Weights of a small masked spectrogram model.
Data: trained on notes from a synthesiser with random patches, 67.5 epochs.
Rows from block 3 of the encoder of a small masked spectrogram model, named by matrix and row number. Rows with one number belong to one neuron. Each number is 128 + 24 x the weight over its row's rms, rounded and kept within 0 to 255. All counts start at 0.
After each neuron's rows are labels from the 100 clips, of 14848, where the neuron reaches its highest value: "top examples" is what is common among them. Only what is clearly more common there than usual is listed. The data: notes from a synthesiser with random patches.
# fc1: MLP up (encoder.blocks.3.mlp.fc1.weight, 768x384), inputs 0-127
# fc2: MLP down (encoder.blocks.3.mlp.fc2.weight, 384x768, transposed), outputs 0-127

fc1.149 [128 135 131 100 122 123 144 116 129 151 128 147 129 121 106 132 114  99 104 124 143 105 134 112 127 125 128 116  95 117  59 156 138 135 116 147 153 172 124 135  90 111 133 123 133 107 155 171 129 153 109 148 137 110 130  97 121 114 125 134 133 160 116 140 152 149 146 102  81 117 145 131 111 142 139 113 138 136 118 105 115 149 157 156 143 143 165 106 148 171 149 111  81  89 124 148 104 132 166 112 119 156 124 164 156 128 103 112 152 125 144 115 102  76 110 131 129  99 165 134  99  78  98 127 125  96 152 108]
fc2.149 [ 95 148 136 123 161 113 129  93 138 136 143 131  97 119 112 143 115 143  72 138 134 156 149 152 118  75 127 117  98 120 118 133 120 158 137 127 113 162 109 127 126  85 140  77 119 105 121 133 125 128 141  88  99 174 136 146  98 189 107 152 123 159 133 195 151 140 138 108  95 167 146 113  83  94 107 109 122 105 119 158 121 117 134 157 151 138 135  88 113 146 128 129 137  99 109 147 127 121 148 127 123 179 136 126 103 111 176 111 110 125 125 165 116 156 105 115  97 111 162 138  98 132 138 111 123  91  72 118]
top examples: hard sync; pitch class: D#; pitch class: A#

fc1.288 [114 163 104 155 134  92 138 140 106 159 174 110 152 127 119 153 155 110 113 129 118 115 128 149 129 151 152 127 120 136 134 116  72  98 129 117  96  90 110 166 103 101 170 136 127 123 150 100 144 125  94 137 165 129 178 128 162 108 148  78 161 135  88 153 107 126 107  67 121 104 151 114 138 133 145 148 129 136 102 154 142 133 133 105 103 138 136 162 120 109 142 107 102 135  94 106 129 109 115 177 123  67 155 164 102 124 129 149 154  99 110 142 155 143 159 157 127  99 150 134 131 138 104 158 116 110  97 136]
fc2.288 [165 157 165 129 129 100 118  85 111 115 144 126 160 142 157 109 148  89 143 135 137 146 169 141 145 113 112 179 131  90 127 123 117 103 128  95  72 132 110 164 105 101 140  85 100 123  63  73 140 127 147 131 100 128 131 146 133 115  93 112 143  85  84 127 133 139 121  92 134  85 109 134 117 156 137 161 117 114 152  88 118  90 143 131 101 125 124 123 158 125 128 111 124 142 113 112  99 105  85  97 167 133 147 123 177 185 140 129 162 115 122  98  92 106  94 157 115 118 111 106  92 108 139 121 141 147 111  72]
top examples: hard sync; pitch class: G; envelope: swell

fc1.700 [134  94 105 141 147 139 126 121 133 119 124 117 103 148 157 113 114 134 108  97  74  79 135 112 111 148 132 147 132 119 159 161 138 157 119 172 129 127 150 159  98 128 126 145 114 136 117 146 123 142 142 157 138 107 153 150 135  69 125 113 103 122 114 186 111 171 121 147 146 139 146 176  75 107 170  93 145 151 128 111 155 155 115 116 117 138 112  86 127 133 130 129 182 131  92 101 134 105 101 116 111 123 130 148 105 120 119 141 110 100 120 146 124 142 139 122 104 107 141 128 140 118 157 123 113  92 117  76]
fc2.700 [132  97  95 134 163 148 118 130 148 135 123 111 108 125 132 119 171 123 128 115 146 137  95 138 110 165 119 135 158 116 111 147 153 116 107 117 141 114 138 147  96 183 107 141 146 116 166 150 143 125 116 150 114 121 164 135 130  45 123 141 141 103 112 158 137 132 101 142 129 125 114 155 108 126 130  95 121 171 144 143 154 130 122 141 156 112 144 114 134 104 154 146 138 175 119  93 124 130  76 141 164 143 121 164 123 135 114  99  80  99 124 135  93 147  87 131  93 108 128 151 128 132 140 115 118 155 145 104]
top examples: bass register

fc1.498 [116 110 104 123  95  87 126 160 124 113 111 155  91 131 152 151 141  74 165  80 151 119 100 122 137 131 120 138 132 140 114 135 128 145 143  92 174 136 102  97 141 128 142 100 118  89 127  91  87  97 129 124 132 162 123 116 114 164  90 112  99 115 113 161 157 130  71  93 109 150 102 100 131 161 133 153 115 163 129  85 172 135 158  95 126  99 122  92 132 154 126  88 113 138 135 166 158 126 151 140 125 113 131 140 104  94 138  89 133 104 152 114 102  89 136  89 148 152 127 142 185 158 159 141 120 148 125 116]
fc2.498 [137 144  73 142 104 123 112 112 114 132 140 168 111 116  79 117 129 125 156 132 117 125 160 144 140 133 129 108 112 167 104 153 123 117 116  99 154 102 109 136 125 144  84 107 101  87 124 137 155 108 176 143 145 153 122 131 103 130  89 109 144 137 116 153 174 153 105 111 125 141 113 150 107 109 101 121 137  98 116 140 145 129 124 148 110 133 144 157 150 153 126 113 114 122 107 119 124 131 133 128 175 110 119 108 111 133 155  54 120  86 174 118 110 117 151 124 130 133 142 127 137 132 158 153  95 114 128 124]
top examples: glide; narrow pulse; oscillator: hard sync

fc1.250 [172 111 166 144 124 124 103 135  82 152 100 111 148 185 145 149 143 126  98 135 128 140  95 142 159 156 145 126 161 131 141 150 161 151 128 149 119 115 170 163 156 114 136 121 116  95 130 151 127 119 156 127 112 127 135  88 144 135  76  96  82 123 111 110 140 103 104 125 157  98 150 117 105 110  96 147 120 155 169 134 133 118 130 117 169 106 113 122 117 126 126 112 120 122  89  82 150 140  97 137 137 117  98 139 141 132 131 176 140 141 159 124 104 130 122 158 135 128 135 147 150 116 119 115 136 140 125  97]
fc2.250 [131 154 138 115 133 101 130 144 151 120 108 101 115 101 128 131 149 143 102  95 120 121 115 146 163 118 129 114 109  99  85 153  97 101  64 130 140 108 134 137 155 159 136 110 110 126 123 115 116 123 112 141  73 116 161 125 120 113 105 121 123 142 114  72 142 156 105 118 150 134 127 136 141  85 127 121 120 133 172  99 112 132 128 140 101 168 148 151  84 130 112  84 132  94 133 176 108 162 132 149 121  93  74 125 107 150 143 102 114 155 151 119 129 151 148 113 103 148 124 150 143 158 132 140 111 133  90 101]
top examples: echo; pad

fc1.49 [101 119  93 122 117 112 121 125 129 103 126 155 136 178 145  78 159 159  93 134 166 127 135 154 117 148 154 128 129 143 118 134 106 131 127  97 114 109 132 147 147 104  79 168 137  87 121 102 175  92 142 121 108 123 121 119 155 144 143  93 169 142  96 118 139  97  96 125 140 178 124  86 147 177 147 114 133 133 138  82 110 124 131 152 128 132 138 141 146 150 162 158 161 133 154 126 162 109 108 134 141 128 113 140 113 113 164 124  90 130 114 134 144 108 147  99 131 111 149  73 148 188 157 113 103 166 119 139]
fc2.49 [142 152 132 122 101 168 136 155 131 142 122 118 108 112 159 162  77 164 127 120 135 149  97 153 111 148 161 146  84 127  59 121 149 124 112  93  90 149 120 129 149 163 116 107 156 106 156 155  88 137  73 102 107 153 140 132 130 163 107 131 100 138 143 131 156 123 144 180 137 145 145 129 138 131 114 141 142 158 176  66 124 106 156 103 129 101 130 126 163 176 151 159 149  91 156 102 143 114  71 128 130 118 113 145 155  97 166 114 136  82 120  91 124  91 137 120 137 158 155  87  93 135 162 125 182 147 112 165]
top examples: bass register; pitch class: E

fc1.519 [175 134 107 126 142 112 152 128 137 136 141 190 163 136 115 100 130 175 176  53 136 118 159 122 122  63 118 134 157 129 175 128 131 148 103 141 139 111 101  94 116 144 119 155 114  86 124 142 140 131 142 142 100 155 139  70 129 138 106 156 116  67 132 109 137 110 130 121  94 129 116 119  88 116 127 136 122 146 150 127 106 108 100 117 133 139 113 170 168 146 170 123 146 123 132 146 117 106 185 128 129 141 149 144 117 138 138 102 128 160 134 127 138 130 126 132 128 137 151 151 154  85 165 147 114 118 104  62]
fc2.519 [ 86 101 109 134 110 106 108 157 149 121 130 118 118 114 127 159 132 150  54 140 108 166 114 144 117 135 137 144 122 132 129 125 101 179 127 128 107 137 117 160 129 135 112  98 122 172  98 142 153 113  81 120 137  80 158  90 133 165 162 122 137 137 116 128 102 110 136  99 142  74 182  79 160 138 102 112  86 165 162 112 147 123 168 140 144 116 160 116 134 101  59 155 152 146 123 105 150  96 137 101 138 139 141 118 158 136 139 118 180 122 123 117 154 176 136 104 116 175 135 114 156  90  91 112 156 120 104 137]
top examples: glide; pitch class: D#

fc1.324 [116 100 125 153 114  99 138 117  86 127 159 186 145 120  93 125  98  89  89 107 164 119 125 120 119 103 152 187 155 146 160 120 113  97 140  86 167 163  90 117  69  82 140 121  88 151 131 132 171  86 114 121  85 123 178 124  68 160 146 189 144 175 134 130 101  69 128 113 109 140 109 106 150 163 166 125 136 120 134  98 110 151 169 129 110 108 117 198 127 130 115 103 128 115 118 124 168 112 156  88 126 109 124 135 103 135 114 141 144 129  89 165 142 135 142 135  94 125 124 131 120 145 124 130 135 119  88 162]
fc2.324 [130 103 169 114 127 116 125 105  93 131 120 138 153 115 142 124 112 118 133 108 173 102 122 136  97 110 155 118 146 138 130 123 120 106 168 109 115 147 131 116 102  63  95 135 115 112 140 151 138 163 140 116  90 120 139 145 135 155 140 173 143 113 132 113 119  89 104 131 123 118 117 140 136 130 150 100 124 133  98 104  83  89 145 155 107  95 113 148 132 156 139 122 107 106 111 106 114  98  88  95 119 109 104 129 104 170 158 161 174 136 148 135 136  98 167 140 147 170 139 114 140 127 148 118  91 120 109 146]
top examples: pitch class: B; pluck; hard sync

fc1.747 [117 165 170 113 129 157 107 139 142 118 131 128 130 119 169 185 126 120 105 115 131  82 115  99 133 133 145 155  90 106 156 121 154 109 125 133  81 156  96 123 178 108 132 119 132 176 152 114 107 137 125 126 148 147 144 114 134 138 126  96 153  64 131 148  99 133 114 145 117 141 154 107 125 112 129 148 123  64 130 139  91 131 160 143 100 146 132 163 122 117 155 108 111 102  87 129 156  75 132  82 168 104 145  91 118 100 165 138 136 118 165 126 154 128 123 153 129  84 105 128 152 111 140 129 121 181 122 131]
fc2.747 [141 147 140 160 116 169 108 100 158  90 156 143 139 103 143 138 103 124  98 133 149  88 109 128 168 103 154 114 112 145  89 116 146 157  74 153 128 160 165 143 113 136 158 153  93  91 168  99 121 111 107 136  86 127 112 116 129 117 153 122 122 134 108 163 102 129 164 163 119 132 110 106 148 101 134 104 113 128 173 138 137 173 124  62 113  89 150 105 125 161 170 113 131 116 119 130 131 124 151 156 136 110 110 140  83 119  76 116 103 123 138 135 185 103 110  64 105 153 115  96 115 152 122 120 142 134  78 134]
top examples: glide; high-pass

fc1.456 [ 84 136 161 149 120 116 127 115 148 165 115  97 121 181 124 128 121 129  92 152 142 155 144 130 105 143 118 139 131 148 137 126 163 115 146 155 123 121 134 123 147 119 156 138 141 129 130 163 116  83  67 128  84 142 157 119 133 120 144 151 113 113 105 136  95 107 113 103 164 149  92 126 100 105 139 131  95 122 174 149 131 153 139 108 131 130 111 172 156 131 133 128 133 106 149 105 142 146 130 123 118 106 102 157 132 126 144 177 157 158 159  86 109 128 159 121 145 117 134 143 120  84  87 127  86 149 151 112]
fc2.456 [108 127 104 115 157 119 132 162 172 132 124  87 100 139 122 157 138 141 125 102 107 119  90 119 162 130 163 119 135 130 114 137 129  95 129 123  82 119 150  91 135 168 111 129 133 120 104  97 105 118 112 158  89 116 132  82 121 132 105 152 121 143  54 142 138 121 145 152 136 119 128  80 119 138 142 116 131 150 150 100 133 135 114 115 136 154 181 144 125 150 115  94 148 130 131  98 139 144 161 147 148 106 170 117  83 111 160  99 132 112 124  93 123 112 165 126 158 126 132 166 127 120  97 159 137 174 177 104]
top examples: echo

fc1.429 [ 83 107 145 104 119 151 155 177 156 138 127 152 108 132 108 118 127 135  77 133 143 131 122  91 148 115 157 123 148 166 172 181 118 177 185 134 153 140 159 110 135 121 129 147 140  94  96 163 134 164 160 160 147 125 130 104 150  93 176 143 122 154 147 134 164 103 133 139 110 152 118 153  73 120 127  77 123 145 168 116 130 140 126 131 142 134  94 133 177 111 118 114 101 140 111 117 117 108 154 102  64 125 113  95 136 145 104 118 116  98  98 112 115 148 136 113 143 118 145 124 118 172 132 113 116  89  99 137]
fc2.429 [123 115 125 113 100 125  81 179 136 143 122 152 139 132 113 146  94 111 143 112 185 155 154 121 128 126 126 116  82 151 150  96  88 174 174 137  98  93 126 127 142 120 119 126 133 105 134 157 127 137 139 141 138 116 112  88 154 157 144 114 154 129 107 126 158 171 160 122 107 136  96 161  67 115 138 101 100 130 113 107 118 132  92 144  93 158 121 101 134  98 125 154 138  60 112 103 116 127 141  96  96 109 162 144 111 117 138  92 129 100 130 101 149 137  95 140 120 113 129 132 114 141 118 135 134 114 103 140]
top examples: hard sync; pitch class: A; pitch class: A#

fc1.392 [145 155 145 149 104  80 131  90 141 144 135 163 106 133 150 112 111 135 118  94 118 154 123 116 130 138 174 112 129 115 149 121 104 101  97 105 130 165 121 124  99 172 107 113 123 135 182 137 118 134 107 165 145 108 133 140 115 116  93 157 155 115 102 106 126 106  89 169 133  89 141 139 113 142 119 120 120 148 163 139 110  98 144 135 127  96 149 145 140 140 130 110 144 116 158 161 106  94 144 137 127 120 139 144 192  89 150  93 129 160 123 186  89 134 138 154 128 169 142 164 150 118 141 156 126 141 126  95]
fc2.392 [158 149  94 103  92 149 136 172 106 142 137 167  80 169 121  82 148 133 102 123 104 133 169  93  98 136 103 139  89 155 149  92 133 129 121 158 112 155 125 106 146 147 151 151 156  72 141 133 125  90 106 127 160  91 109 118 137  84 120 121 116 138 116  99 113  89 123 132 148 129 122 115 154 119 135  89 154 112 107 136 135 119 121 122 157 153 129 109 116 115  86 117 165 121 156 122 110 144 105 102 119 120 167 125 189 152 126 105  87 155 113 119 137 145 139 151 176 165 125 111 109 135 146 130 154 120  88 153]
top examples: glide; detuned saws; oscillator: saw

fc1.328 [113 152 109 155 158 138 137 106 101 119 154 124 118 111 128 165 135 102 108  97 130 133 115  95 112 139 174 124 137  97 117 170  82 105 137  75 145 116  90 144  86  91 119 106 158 100 109 110 108 136 125 116 129 114 124 154 128 148 129 142  90 128 154 133 141 151 109 128 171 131 117  91 121 123 125 160 110  83 157 139 165 121 118 102  70  97  99 106 108 140  96 167 114 115 125 106  91 114 113 116 150 135 150 175 148 135 141 139 134 144 121 169 117 116 118  91 128 129 107 169 186 101 116 150 135 100 111  66]
fc2.328 [132 193 114 165  82 144 161 123 159 146 160 102 133 120 131 151 151 117 130 146 109 142 140 135  99 184 154 141 128 133  95 107 146 146 172  65 141 105 150 126 103 111 171 122 113 107 152  99 134  87 104 117 175  91 138 123 161 100 133 127 114 151 144 136 122 138  86 115 149  93 102 117  98 120 120 147 120 169 143 122 110 119  86 127 142 146 125 110 181 113  88 139  80 168 152 175 117 150  98 111 189 142  86 158 189 137 164 117 120 128 117 133  99  86 128 123 133 127 139 103 179 126  92 128 163 103 115 113]
top examples: pitch class: B; swell; narrow pulse

fc1.222 [ 81 170 107 136 117 104 162 135 151 128 120 145 137 127  83 155 116 205 147  96 112  99 123 112  64 131 191 152 140 128 133 106 152  95 165 129 167 129 146 120 129 144  93 129 126 134  99 118 111 135 104 106 116 137 131 153 133  94 107 154  61 132 130 148 161 102 107 129  86 159 123 112 132 132 153 133 143 140  87 142 135 151 141 135 173 136 143 135 143 135 166 109 133 112  90 148  88 134 160 141 128 122 158 132 116 121  75  66 120 116 135  79 110 126 153 122 138 170 108 117 178 141 136 178 103  97 125  84]
fc2.222 [143 133 114 142 117 112 120 121 130 145  55 160 141 138 103 129 166 174 162 127 103 173 116 142  93 140 191 103 114 112 125 124 134  82 131 122 137 108 199 126 127 100 104 160 109  94 127 167 159 146  96 133 149 123 109 155 152 147  97 103 120 129 133 127 124 111 147 116 116 134 153  82 127  95 142 181 144  95 133 102 118 131 128 126 126 131 124  89 106 114 155 160 135 157 159 109 140 122 106 132 130 166 111 145 111 162 147 109 127 128 111 115 160  56 104 161 139 152 147 163 150 161 143 152  74  62 147 152]
top examples: hard sync; pitch class: C#; pitch class: G#

fc1.98 [160  95 155 158 141 130 109 117 101 115 110 121  66 182 149 137 127 117 109 157  99 134 108 152 114 145 141 148 165 144 115 121 156 147 115 130  89  98 138 152 107 116 123 161  88 123 155 119 117 122 117 135 126  77 118 110 138 151 122 116 127  82 143 112 122 103  83 167 163  94 142 123 110 120 119 143 113 127 119 129 167 129 110 133 127 167 110 136  94 129  77 137 135 115 128 126  97 160 137 139 121 148 102 138 142 155 118 164 112 180 154  92  66 104 174 159 133 122 170 139 159 153 149 122 130 170  83 121]
fc2.98 [159 124  84 127 125 106 128 141 118 150 123 147 140 125 198 149 137 101 133 116  97 152 119  96 168 119 142 159 129 103 163 112 139 153 129 154 123 130 128 159 139  97 144 138 133 116 161 106 144 143  86 146 125 131 128 147 136 150  97 105  96 113  87 113 136 137  77 119 118 116 122 181 128 131 130 151 149 143  91 112 157 118  97 172 131 154 123 138 118 175 149 126 166 115 139 143  95 105 124 137 145 144 105 106  99 109 140 107 140 155 126 121 120 149 151 133 135 125 169 131 142 164  91 138 139 115 138  94]
top examples: echo

fc1.421 [117  96 134 125 174 106  99 181 114 116 163  89 108 136 126 131 160 110 116 140 121 143 175 155  97 118 108 164 124 102 100 162 140 155 114  88 106 137 153 156 134 142 130 105 103 139 168 131 107  98 115 137 144 161 121 111 118 130 110 103 130  82 119 125 151 124 113 125  55 144  79  46 112 112 114 126 109  93 118 130 114 159 148 130 122 165 130 172 116 135 120  77 131 146 134 154 125 101 102 113 131 129 143 117 138 140 133 131  98 156 101 106 151 137 131 118 135 129  94 122 170 133 120 125 151 171 117 123]
fc2.421 [127 116 178 146 189 124 116 127 167 105 134 147 186  82 139 160 138 112 124 133 119  80 125 138 133 108 147 125 135 121 130 118 100 130 148 124 148 142 170  90 140  88 124  78 114 166 129 128 119 127  97 106 147  90 157  87 162 123  79 121 186 141 132 126 144 103 132 152 134 130 147 131 151  73 143 129 121 118  95 112 165 175 116 133 119 179 156 148 156 118 116  81 153 127 169  99 138 135  90 128 135 111 139  98 139 153 123 141 145 141 136 136 106 149 133 137 131 132  99 144 136 135 100 149 129 142 186 136]
top examples: bass register; pluck; oscillator: square

fc1.95 [166 134 149 126 107 108 161 107 159 123 115 106 156 103 120 153 174 162  66 148 124 131 133 148 121 138 163 113  75 117 107 156 150 126 134 130 146 142 142 158 128 108 165 139  86 109 157 123 145 107 116 153 120 168 124 149 124  91 173 133 116 134 140  93  94 133 132 124 143 144 122 114 109 119 156 148 134 108 160 111 135 149 106 113 134  90 136 120 155 117  67  97 148 104 101 137 122 109 104 130 105 119 147 182  84 157 122 139 151 156 107  95 156 128 124 136 136 163 137 150  78 189  73  89 133 179 158 129]
fc2.95 [132 133 131 123  93 114 136 108 148 170 163 148 114 121 102 125 124 124 118 124 166 116 146 134 117 140 126 136 113 121 114 122 102 190 126 116 113 125 168 117 156 126 139 112 129 135 183 136 150 156  93 107 142 111 125 167  93 108 121 125 115 143 138 103 123 109 113 122 105 113 132 160 123 118 110 113 132 133 135 121 135 134 159  94 180 118 151 128 105 125 167 107 125 146 139 160 136 100 115 126 116 139 135 130 156 131  90 120 138 157 143 124  96 101 100 132 179 142 139 123 117 178 134 123 144 146 117 121]
top examples: glide

fc1.351 [174  76 176 143 118 143 152 127  90 133 122 113 154 117 131 145 104 108 121 111 117 110  72  98 133 128 148 127 173 100 130 112  99 114  90 145 152  77 159 121 140 136 118 121 118 141 121 141 104 137 158 138  95 110 119 127 114 141 116 112 133  83 120 113 177 107 110 147 141 125 124 134 168 124 103 133 101 121 166  74 143 140 127 129 166 169 165 112  82 148 115 131 107 122 112  79 141 137  84 105 119 173 109 106 150 117 131 163 143 122 147 126  92 139 126 124 149 130 179 133 137 130  93 113 148 109 119 109]
fc2.351 [ 92 147 165 134  90 121 152 110 105 145 110 106 166 167 158 118  96 156 186 112 143 141 133 125 126 122 124 132 126 116 151 167 146 168 151 149 130  89 157 133 147 110 122  93 158 137 144  73 112 175  95 115 112  82 130 103 150 128 116  90 157 101 115 104 129 107  94 105 110 130 106 134 190 124 146  95 160 130 162 135 138  77 136 148 145 106 117 105  96  63 115  98  93 107 136 125 115 162 106 137 155 108  83 129 126 133 156 121  95 145  96 144 114 158 150 134  99 123 100 127 150 145 107 144 139 151 102 145]
top examples: echo; low-pass

fc1.393 [115  98 111  99 140 137 126 125 156 124 108 162 195 114  90 115 117 103 107 119 103  71 134 133 104 149 115 105 127  93 141 129 115 150 148 112 156 166 109 115 141 129 114 158 121 125 100 142 138 161 120 127 159 145  96 110 113 156 133 139 167 150 138 145 145 134 141 151 127 135  80 126 131 150 109 189 139 101 140 102 151 104 161 145 117  82 110 136 161 114 138 107 116 157 104 183 137 117 149 152 143 113 161 138 153  93 148 137 112 144 148 190 150 124 120 140 103  98 130 129 131 143 110 146 123 136 173 128]
fc2.393 [146 146  94 159 140 131 119  96 100 132 138  97 138 115 135 113  96 145 109 105 132 133 138 119  85 163 125 135  65 120 162 126 124 142 101 124 197 117 142 130 129 152 106  93 152 123 149 118 102 144 135 133 176 141 110 117 170 144  91 125 164 145 104 126 166 128 122 140 111 105  80 151 152 113 122 123 136 119 136 105 146 156  94 148 174 122 134 113 125 142 153 124 118 126 148 140 133 151 109 134 106 124 105  83 167 147 161 112  85 122 133 145 164 121 137 133 162  80 118 173 154 123 101  98 129 144 137 138]
top examples: echo; triangle

fc1.249 [ 82 175  95 136 168 150 143 137 131 109  82 160 121 193 172 111 103 167 147 155 155 132 120 104 142 141 102 135 159 132 162 147 133 152 119 149 112 136  89 107 129 139 123 126 128  95 119 145 149  91 100 125 157 112  97 128 117 114 113 158 188 132 117 127 153  80 125 102 135 138 120 162 156 136 133 114 185 147  91  71 118  95 130  75 141 116 140 116 151 162 125 121 117 173 167  92 182 149 105  82 138 141 184 127 127 103 136 106 149 115 108 160 103 110 117 177 111 144  99 111 112 122  90  86 146 117 132 127]
fc2.249 [144 156 137 117 137 114 136 133 179 117 154 144 119 168 124 152 129 129 164 171 137 111 108 100 121 163  83 166 122 108 149 149 123 117 157  89  94 150 111 143 134 120 151 114 136 136 199 111 118 126 112 112 100 139 114 138  81 128 118 147 110 141 145 138 122 113 170 145  76 133 112 115 130 140 119  77  97 165 138 156 152 126 110 114 161 114 125 122 162 136 164  80 113 158 115 145 147 172 154 120 134 158 122 149 130 107 109 134 108  96 117 109 120 151 151 157 114 112 101 138  85  73  89  71 160 144 130 136]
top examples: pitch class: B; glide; vibrato; detuned saws

fc1.184 [126  83 152 106 115 124 161 105 105 143 128 110 135 150 107  79 106 150 138 134 150 107 111 161 118 111 101 128  77 119 114 152 105 112 138 102 122 156 124 166 130 102 127 152  73 161 135 124 107 174 116 151 110 135 124 186 145  96 119 112 149 120 117 118  49 122  80  86  85 124 101 156 142 130 127 112 148 127 121 157 110 134 180 108 126 104 111 154 109 157 137 142  99 136 146 156 113 129 188 101 133 128 146 139 118 123  98 145 146 130 118 108 144 117 149 142 129 137 131 139 132 124 103 185 140 118 126 150]
fc2.184 [141  86  83 113 103 133 115  97  95 133 125  99 161 123 136 121 131 127 136 122 122 110 131 186 132  86 172  60  78 117 153 122 143 102 148 144 122 112 113 128 125  74 127 105  82 102  76  74 104 185 118 127 167 142 126 171 190 113 118 127 140 146 156 146  77 137 115 115  99 106  89 141 116 157 152 110 154 155 147 152 108 126 136 138 145 105 118 115 136 120 163 139  94 134 141 150 108 141 150  84 148 128 163 119 111 142 106 126  89 116 101 109 127 108  85 113  95 102 131 135 106 134  95 144 140 103 139 169]
top examples: bass register; pluck; pitch class: G#

fc1.355 [141 109 140 129 112 120 153 150 128 143 148 165 136 118  89 165 131 142  89 104 138 139 127 119 124 103 166 109 141 153 100 162 156  77 150  95 143 138 126 106 156 146 146 126 157 128 125 162 162 131 144 110 137 162 131 120 110 120 118 121 133 105 123 144 138 150 116 148 143 121 104 161 123 132 128 102 132 195  75  97 119 110 155 148 126 162  75 143  96 128 142 146 117 120 109 133  92 113 108 125 138 150 165 167 137 168 105  91 144  79 124 107 132 123 155 127  87  98  91 147 114 112 131 125  79 129 103  78]
fc2.355 [ 95 101 128 125 174 148 125 138 137 120 118  79  82 110 108 156 109 109 108  54 170  83 130 122 140 133 103 123 103  93 141 135 118 112 158 157 140 155 107 128 141 134 142 129 167 145 132 110 141 143 109 116 137 184 110  97 147 101 106 151 129 148  99 171 119 152 107 119 151  92 132 110  86 147 117 134 103 150 114 114 137 151 126 116 140 112 164 129  95 115 168 130 130 130 109 108  84 116 153 162 121 120 180 132  92  88 119 124  94 139 135 144 154 101 115 136  95  83 121 132  88 107 117 161 125 158  98 133]
top examples: hard sync

fc1.269 [164 101 107 143 143 118 108 130 133 129 112  79 149 150 189  78 107 105 139 127 139 115 113 128 127  93 124 152 180 152 166 103 114  95 138  97 141 137 156 174 106 144 123 155 126 136 121 151 142 103 179 165 145 175  97 111 144 145 116  95 114 110 106 118 134 106 138 169 152  89 100 151 164 125 118  98 160 126 106 150 164 175 113 134 148 139 150 145  81 129 104 108 141  97 152 124 118 117 123 116 156 102 146 105 132  99 132 134 136 148 142 108 120 122 144 154 110 144 144 141  98 126 131 140 129 159 112 146]
fc2.269 [ 86 125 137 130 103 135 110 121 107 137 104 168 121 164 147 146 159 103 119 155 141 143 139 119 138 102 138 148 113 149 121 114 141 165 139 187 178  72 110 111 138 105 144 149 163 128 119 119 124 133 127 118 146 103 139 119 123 142 156 187 184  96 133 134 146 156 112 110 102 132 137 141 140 142 122 124 116 115 163 129 113 136 127 134  83 109 120 123  98 136 138 162 189 111 151 212  77 111 158  95 147 112 150 146 120 130 142  89 116 118 133  83 102 138 106 138 111 136 138 141 147 139 156 105 144  69 144 145]
top examples: echo; triangle

fc1.242 [ 96 127 134 136 158 195 150 126 153 138 110 129 160 118  69 125 117 111 118 126 127 116 163 151 126 149 131 165 122 102 147 124 103 126 165 120 177 110 126 124  66 139 132 146  83  72 121 104 140 131 113 155  96 101 131 149 120 118 107 126 109 113 127 130 173 100 125 145  93 111 105  99 123 117 133  87 144 124 162 135 140 133 173  89 142  82 100 143 141 164 112 131 131 129 149  98 143 137 126  84 138 136  92 122 121  77  78 147 114 121 141 104 138 114 101 127 169 190 142 115 148 155 106 100 156 157  56 121]
fc2.242 [113 104 154 115 112 113 122 120 167 144 127 148 144 127 105 127 139  91 115 118 168 180 143 144 120 145 136 157 143 135 112 113 169 172 101 129  91 105 145 161 169 164 153 116 129 138 103 128 142 133  94  86 126 135 121 103 108 151 134 118 124 107 130 101 145 166 148 151 135  67 127 133 125  94 144 144 126 124 114 121 182 145 116 163 136  89 156 143 104 127 140 113 116 160 114 123 139 131 125 109 117 162 113 103 145 172 103 104 122 111 140 126 123 157 119 116 115 106 124 132 154 117 123 137 150 117 152 129]
top examples: glide

fc1.118 [166 120 111 129 147 100  92 167 141 131  91 164  92 121 153 137 100  74 166 117 146 117 142 145 107 127 128 119 157 123 135 114 125 154 136 122 135  85 137 114 156 126 163 155 121 124 146 138 142 126 104 152 129  97 132 159 110 134 125 145 158 106 140 121 127  77 141 137 109 113  81 129 147 128 138 153 135 165  97 137 143 107 152 106 152  74 139  85 118 142  99 112 136 145  95 119 148 156 148 152  90  93 152 100  98 116 171 125 107 134 132 184 159 137 147 170  94 145 145 115 122 150 110 143 101 121 112 134]
fc2.118 [115 109 133 122 141  89 122  69 115 106 159 136 101 131 113 134 119 150 105 142 153  97 110 115 103 130 127 125 173 150 109 110 153 103 148 149 135  85 136 146 123 146 131 128  98 164 159 139 124 117 108 111 146 144 142 152 156 149 134 119 142 115 136 102 160 132 138 106 116 121 120 159 140 121  83 141 119 130 153 143  94 114 151 135 135 131 114  87 145 115 136 133 130 103 116 136 155 108  92 152 145 165 102  94 113 164 146 108 113 136 109 134 131 147  85  88 149  99 100 117  94 165 138  96  84 131 121 153]
top examples: pitch class: B